Rows from block 0 of the decoder of a small model that predicts nearness at each pixel, named by matrix and row number. Rows with one number belong to one channel. Each number is 128 + 24 x the weight over its row's rms, rounded and kept within 0 to 255. All counts start at 0. Numbers have three digits each.
Before each channel's rows are labels from the 100 images, of 14976, where the channel reaches its highest value: "responds to" is what is common among them. Only what is clearly more common there than usual is listed. The data: rendered dice on a table.
# convs0: first 3x3 conv (decoder.mid.0.convs.0.weight, 192x192x3x3, each kernel summed), inputs 144-191
# convs1: second 3x3 conv (decoder.mid.0.convs.1.weight, 192x192x3x3, transposed, each kernel summed), outputs 144-191

responds to: dice: one
convs0.184:139171147158080154189118119159143098184138123126200171139090120125134152132145150129144155132128149142129117121144111116157074133155103112131163
convs1.184:123132105134123103125132135127144143106107193115125088138130108134109164128141126128143122134136115141113118173177121132103130093128138091118143

responds to: dice: three
convs0.40:130095106152102093109130130112118135122085125113136134117111099127147133120089121145143093121124112090142128109148097121105114130133127100102121
convs1.40:129145162125160175143135141100085119136116187136145129128109089148145123104116089124095165107123096135122142101113153131156140112110127153177100

responds to: dice: three
convs0.134:147118140144098160140059125129152113109121103155111119117066109138127141083159149150083123160138103097125137109070132119102121150116114126130159
convs1.134:115100111128171091091149113121097125148148125109115105112128137145110091154111146158141131130140160123136105156156120139123124165125167092123118

responds to: dice: three
convs0.28:127122134103121115091164094132115131124074155102133129117131115120120094101139127112121113082121089083151134128175106117116112132132162103123162
convs1.28:139137123120153170151108129123164124137139129158166109122112125179106132127124135110100140154111116114135104099077109107140127115148093141149133

responds to: dice: three
convs0.144:140111131133111074100094104103133105081147104101076123123125100086105110117127150159098136108124105117106117110094116123108147132163133101081050
convs1.144:115095142138150135122113118146108147146076151127135123121113128168157127119128084088117090107157138126125142146109137134150093117155133136141135

responds to: dice: three
convs0.61:103115123119080108110072093103105106078144095122116111140101106104118149080117134142094123114133116104109121116124120135125129127134128105111080
convs1.61:130149128143179165127113130165115135156087141141146131112092137172147133107130122080135101128146121123140147117090100121105131134139163125122161

responds to: dice: three
convs0.65:131093113110150111093109077111108102123108141097082105133124122132107093101070100112125113084107072120165131130143115133114114123124162118090128
convs1.65:128101105120098159120081148121159134130144104158152100085128137145127155135109118098105138163133114117136116142068137123125129103164098121076151

responds to: dice: three
convs0.83:154120140118073140114136116148155151132141145136134175102135157123146146135137156136128152104112108103098129114136136121134169151165129105136127
convs1.83:132101144100127116116109115111110153088102119112116090117109142139074099124123106147138083139147134127096117163157126137137097127138089133139123

responds to: black die
convs0.20:163121122142117166148123088137154133127081149150119109124119151131135112136092092111114100097169119100156107155169096138121127133112156077156165
convs1.20:118105119063122128117127147102094114123141122133139106117132118122077120108106114128102109130090090115108104100121095086145136158090120120123097

responds to: black die
convs0.170:145131117102113124138121131146097111160110178164155150134150128101125166135154147135125075121128115095156122080158110162107155146149176128130123
convs1.170:132143163137120158127096159142145093094097139128142148182104103137084137140141099111106116136155119095139145139140145145139121085118106129130095

responds to: dice: three
convs0.1:128135134156064162151124127092169146118135112121083144134102074114120099104064119132110114133138120160145132124132127104107167147149110152139169
convs1.1:174103117120134122067138113100117159121094133142118101125142107142091102162110106180137092081141148141142089124138141133117122107139142155136122

responds to: dice: three
convs0.96:127080145081098097085106103082125136089105095113126088102119119074140115125115115139108085083110107125123107121137086134147132149098137116127112
convs1.96:113152118159152141143138151122120135173140163154161137117132132164190158135139102101114175133136121121130131075084152111133163123132143162130148

responds to: total: 4
convs0.60:123123129118119146121138121143106152123101111151103130109118137125084113135147103109119143119083126092070107114123123110113125139106122109141120
convs1.60:128137154151094113168129149126154119119115144129128150131093154133137136133122133146094155113133137116144145135122064160154139149142142120069120

responds to: dice: three
convs0.121:114130120130071138131073110150107133095149115125125146099083095134115108051139135159113124120135124101115138110109129149133124140149099099112138
convs1.121:130121117130199127125133094143120129138094116136120122097076173140108141093141198104125104120121107139128128125138103096107124140128147115139136

responds to: dice: one
convs0.171:107162144139141090137123141129104119110158176122148166157152126105118144135123167128138155108119099123085130125120089148118155118160107136089105
convs1.171:163114118133105137123106144122148157083095106112116090132098125141095131135141096132118103133146161128131105157138143134130081137155102130122148

responds to: dice: three
convs0.173:134157110101162091127146116145128098121131167142161117149122117099128103146143181133118114129136130103118114141188089200144131149147154098103119
convs1.173:154114142114131185170087156111167151122135138147110107143131107144118167089114079107111126131111117142103136091101120125143136136102085139184143

responds to: dice: three
convs0.50:140093137124156104103175122107105142135078096137109098117122130113129136145093130142133113100107097110115126134116111071121116151083116151159111
convs1.50:095163099142136150159132159119142139168130155153135182119142137144172121126132123097109180127129091129126143088136138114123148121138135133146083

responds to: dice: three
convs0.30:137099098106083144118112100101093117104097136131112127089108078127106116130092109131145106095137107108135143185150104081126117160119123103144163
convs1.30:108160121128177128122155145123147103144109105144155194138153165144171156081145155095148140158125089123128145081115120109135133126134133133158108

responds to: dice: three; white die
convs0.91:134169141144107120129146136172152119141132164122134131126161144130157157137151135178126155132149152118147133136147103118158152152141171142139124
convs1.91:138115155119172170125108131129128124084096123111138137159098126137119127078116097117120112105145116128117117110112126108152111125107102119171138

responds to: dice: three
convs0.47:152111163159168124088125116141127157119063126107113102099104138138124148143108085123136106151132117093119124118134108089109148161100133068157155
convs1.47:109149125118126159143142160132116135137158164110152137145155114156105107126133126123113142144126111087128099092106164080121184151096123152140125

responds to: dice: three
convs0.127:139120156147069147119085115164167119119107088117152121105071102115121119124150107113095099160152140094103108120100144119152101137117127070108151
convs1.127:137110116092131112130147100125142145137155152126127085116148115142162108176116115164140110125125123138136105131134099160087148082106136091120147

responds to: black die
convs0.37:138146109141103104106106131092126094114119102133126157132100095128107095083089117124095118140125103119115115112090131116103119096128130109097136
convs1.37:118108144141144082156122106131130146110111131131116086117132174177149135138131130131119177113149145148137153166089109114112098129177141105098134

responds to: dice: three
convs0.89:184130101134081140093126142110156113170129175109128131091143128152135088116130121089125143117137113139150115152128126135114179125152158118137160
convs1.89:145118173105106132142108126130140108096108116137146090143122112142076094147115100163124072157127136112122090135108116135148114136116084137105130

responds to: dice: one
convs0.155:137115141129108104097142112137145145113162122096106150137158095103076095119104118122148132129111086140114102136141118137131128123139109088076105
convs1.155:136131117142118148132116113144134119149087119156130083073088122150116155114117102086118107133138108127124155106077109141130117106157102148117133

responds to: dice: three
convs0.131:084106135088085100123118127132106115121153097118119106114128138093120108112133132152097133117100142101113105087141153147175112126143142107125138
convs1.131:154152112154099162138097137140145144113074119152123143108102147138118154103124097070092104129133099147099146153097116109123109075132093092160097

responds to: dice: three
convs0.183:127087156102052094125112175096098091105158127112159139115137128124121147132121152151161124112148128147155152143169120149149129137141150147112128
convs1.183:128134127103142158128107121117132135118101136132129131157092100152099127084136099130111090117151154134122113147137152112141111111141134095156139

responds to: dice: three
convs0.17:146124091129047109105127126102141125118141092135088118119135118108146127104107147125140128095091136091088120171130122138141148119145126107150106
convs1.17:123080141104134131142128086156135135125085130117123121123121147153113096112102072129117115127136137129135130115121158142137097121122107091181091

responds to: dice: one
convs0.92:121109136129129109153147139136096123138160178109141130142122120105153090132173118133157178104103120166167140143161113106150114137139119133102128
convs1.92:144131118147063137140139091129127140111094122116115109128091130168098118085106094108114064161126137127145148134117137131118144138149125101154124

responds to: dice: three
convs0.52:131120085101102087109098130110116102110140118120123124123143115105125102104106150119074113057092109105122114084100113123101146100133131128093101
convs1.52:094126163133157124149130113133101125137110155124123120116122139176157113131120112121117146132156138131157149141114107131152123110155146134126120

responds to: dice: three
convs0.11:116106140093065141095133100105154126117100134136123113124152099139129110135100133127162118163143172132146116177151127149147138143127132143165135
convs1.11:150120116129161155126119128138167104114070126141144150123122120117104135093137117110113103134131141152149104159120185119152105120126120125206128

responds to: dice: three
convs0.120:167106142120079170124111100140194135123091114151147120110088153127098148117153133167118110136146144107104125118112169156135112175135111081120180
convs1.120:107137119108169100099128113121091133141166132107115104142129125127130109117117151148143145123105128150102111144150110098134154138120171117135123

responds to: dice: one
convs0.157:087135109086173118105131168100137099126106134102124135140143085141081133150088126136131105119149098123106121148125125106088111129130105173123051
convs1.157:128068104099061143103147147134143139138112123144130106114108120143115104114110065165116111106117115110132131138122107120165088152104088102120091

responds to: dice: three
convs0.125:145140118098091101153158099110152142125140099152172118106114119112115130136105140197130105112128141152098111111154110107147150190169142160166088
convs1.125:132144137130172136160112137125125143106124141165136125147088167148128170100123131139133191090146107138110132152133121133153129137127126129176114

responds to: dice: one
convs0.94:134128149150079122129106135148136138164167163120160174116124165128159138121144144136128160104123101109076143115123117105129171137165118080118121
convs1.94:144125139113111118122105122111119141077093099138123080120102128140069104131137129162156088155155146132116109174160127146126094136161091139116150

responds to: dice: three; black die
convs0.136:118093119130072141126140088110138104115092099123117122105078107143102105108103110118108140133135133083141137146094125133107116139155112128158160
convs1.136:138143126122106127130091116094151119146141115160110071132138123132111139100166115137151171110148141152123139159127116112123109142138117125105143

responds to: dice: three
convs0.168:127125138129099090141163134129087144129171143127100140105138153098119127118122171129139115123117108097087142118176094163129170136156143153106128
convs1.168:132117144125134168132099142119124144082095141118126141121091103156102134101116073118101121134153122113130145137129176138167092119128122140149124

responds to: dice: three
convs0.70:165110153144169126093160122110134128126053109117111091119123128136141133145101098116112077130113105076115105136108105078098121133068118133136132
convs1.70:079153089126127147153163156140143138155152158137165168127154134134172117098146135102136166117135094120133146106146148102103147136129142117125083

responds to: dice: three
convs0.186:140136142111151120088119149104134093129105088136081106141134082170151139163167115110119111172164085121096128098118112077104150099091154141141169
convs1.186:105167097141092109217117141098153107125130126155150120105135101146125167123140121136138116187161168082186141103120118140101127131143139128057133

responds to: dice: three
convs0.126:094115127106081110098113112146132091112136092100097097097125096103140124124121137149140120100089153114123136114158143145163145125131135106096101
convs1.126:132109138118133144120101110100134117098100133134130152171113140145140124082149090130104098136173168137129112093102128091127120121110140094132107

responds to: dice: one
convs0.181:097162144139129092127145163150086129121164165103157170157147143114138144130128166125134148116113102116095139120137104152131138112157118122091121
convs1.181:150124117131114134142097155109151164082092108127117085125098116148091133129142108125128089146150164124132112156133151133124094138154110135120150

responds to: dice: three
convs0.176:100152142091069121130120148154147121078123169146132145090132138112118175170140171188126160097114139080147125150156145163149133103120143138144165
convs1.176:132103131101140136109136119117138126104105114110108100137100128145105131090084079132103094114142145160126107110132161109148087113127105105151121

responds to: black die
convs0.148:118102116146135095131116112127140160127122139141135108127105136123127127138080131139157112109123116092097137129139123112134149147142147105169117
convs1.148:171122135132124187135078130134150118105082116159133106137123137127107137135148106106116160122154086117118149171106144130139109098110094118138130

responds to: dice: three
convs0.185:124092175135062134087148130115140146118114118121118133084134115111158128138115129148139126146159153144141149123140151154140131174138145169148131
convs1.185:156158141115090129150099158149101098104093160132149132179115136144072157104134108118130069168129093120132124150094140126143133110104092123138140

responds to: dice: three
convs0.4:150134128107068132114168139126190148117137136133127140117127115097128094090120167130096108151105114137123125099164150099148115150137117119157139
convs1.4:137125118115084131165101130106163090106070133152167138131118137134116108114114101146103146161141183148150141140146137144121078102158112075120120

responds to: dice: three
convs0.5:164119163155119161129126117144140105134085130128136103117102111142133075105091109137154119128124142111144074159138145135174106131091126138150199
convs1.5:146117108099126144087134103142138132132147135130135145110162102145124106102108091135123116127117095131091114187123156116112132143101132127173086